Weights of a small self-supervised image encoder.
Training: soap at rate 0.0035, 13200 steps, batches of 256.
Rows from block 9 of a small self-supervised image encoder, named by matrix and row number. Each number is 500 + 25 x the weight over its row's rms, rounded and kept within 0 to 999. All counts start at 0. Numbers have three digits each.
After each channel's rows are labels from the 100 images, of 14848, where the channel reaches its highest value: "patch colour" is the nearest of a few named colours to the mean colour under the peak; "strongest on" is what is common among them. Only what is clearly more common there than usual is listed. The data: short English words printed on busy colour backdrops. In brackets: how many of the 100.
# conv: 3x3 conv (model.blocks.9.conv.weight, 192x112x3x3, each kernel summed), inputs 0-111

conv.185:496501495473542536568476536509529536515536494519545466486493497501495520506497489470533524482551506487511517452492510500457503504477480517512486508488545473474487491517539498493470522490436519454529557517524471493517520514519538505481497489453492516491507547523476489504514483518521476541504463467491500486506506524505510536510462500472
patch colour: black (50)
strongest on: bold (71); yellow ink (33); orange ink (28)

conv.45:472470496491446523509501503535520520506485481470528477478507509528495504499502496520502468475486530453496452542506492561450476453502491506497506541519530499503475488537530528505503548521491516503507516482494487501523511489487566483485493433490492525494505506544478516524526519505521495492458533503488451493511542496483514547513490536536
patch colour: black (72)
strongest on: yellow ink (51)

conv.26:509487517434474436511478497505507451498530525462463485510526514528512532519471508537498502470507510522499487507488534509508508514538492505510453480531518469495447462512559491520458501459494496520485460497477496488522450492497505521475509515486550514482497478529490487475497494530548504492536514485486534524557482488484505509485475482500
patch colour: grey (77)
strongest on: bold (92); black ink (88)

conv.19:516510522453481487480501490499509484466516535488554528530461524485539486473476545507545496483520510504521511521471471495498497506507488500537476474500484440496521476499496471495536492460504534523504475518478503482515491490551501508447513523465539497475518459530453454466503520527561507533533514482473514469528475496504497507476492503509
patch colour: grey (55)
strongest on: bold (91); black ink (56)

conv.179:492487508535559492504471561513485501503497467500511503478532490487516459477497475521521515534535448486502527504525469484501520492479538466486531490447480495497492522550460467513535444507508492492476502490516502507488477512510441514505505542490494519500483477491548500542499492506472484529496489567504551501471493451507492501500522525494
patch colour: grey (40)
strongest on: white ink (53)

conv.174:488579469490522500487495483522517492504502449548487530516550485454509485474481542493519521484524506530498489465444522476519460465481501475531483479521491506486513527506477506483472518479487509519526523496513509503486466521476511516538510510512495458507521500429514471497512508486552488490520507521509499516503497482531496505583488525502
patch colour: brown (58)
strongest on: white ink (56)

conv.58:539476531501495528489509465529489524557506542485477496533517507477492582508505508526468502520483529456518502494449467503477503524513524493508486450504501487506504526548512512493489511513477453490492513490502500502535514497504537532532541481518485525478483500518491485452466465464491513472479485501515483486473541453541508492524497490452
patch colour: grey (53)
strongest on: bold (96); green ink (26)

conv.113:499467458487514499511531481407479511519571502539510500534471474511535501498520463485507498480478491544531491464484492481496488498518514498519493498476469514443522524514531512517484495517481509482504517517515498516496489503497516474486503469466507509528493539506511513484517510460482489526543511499520490514503494533478421473480476493564
patch colour: brown (60)
strongest on: white ink (26)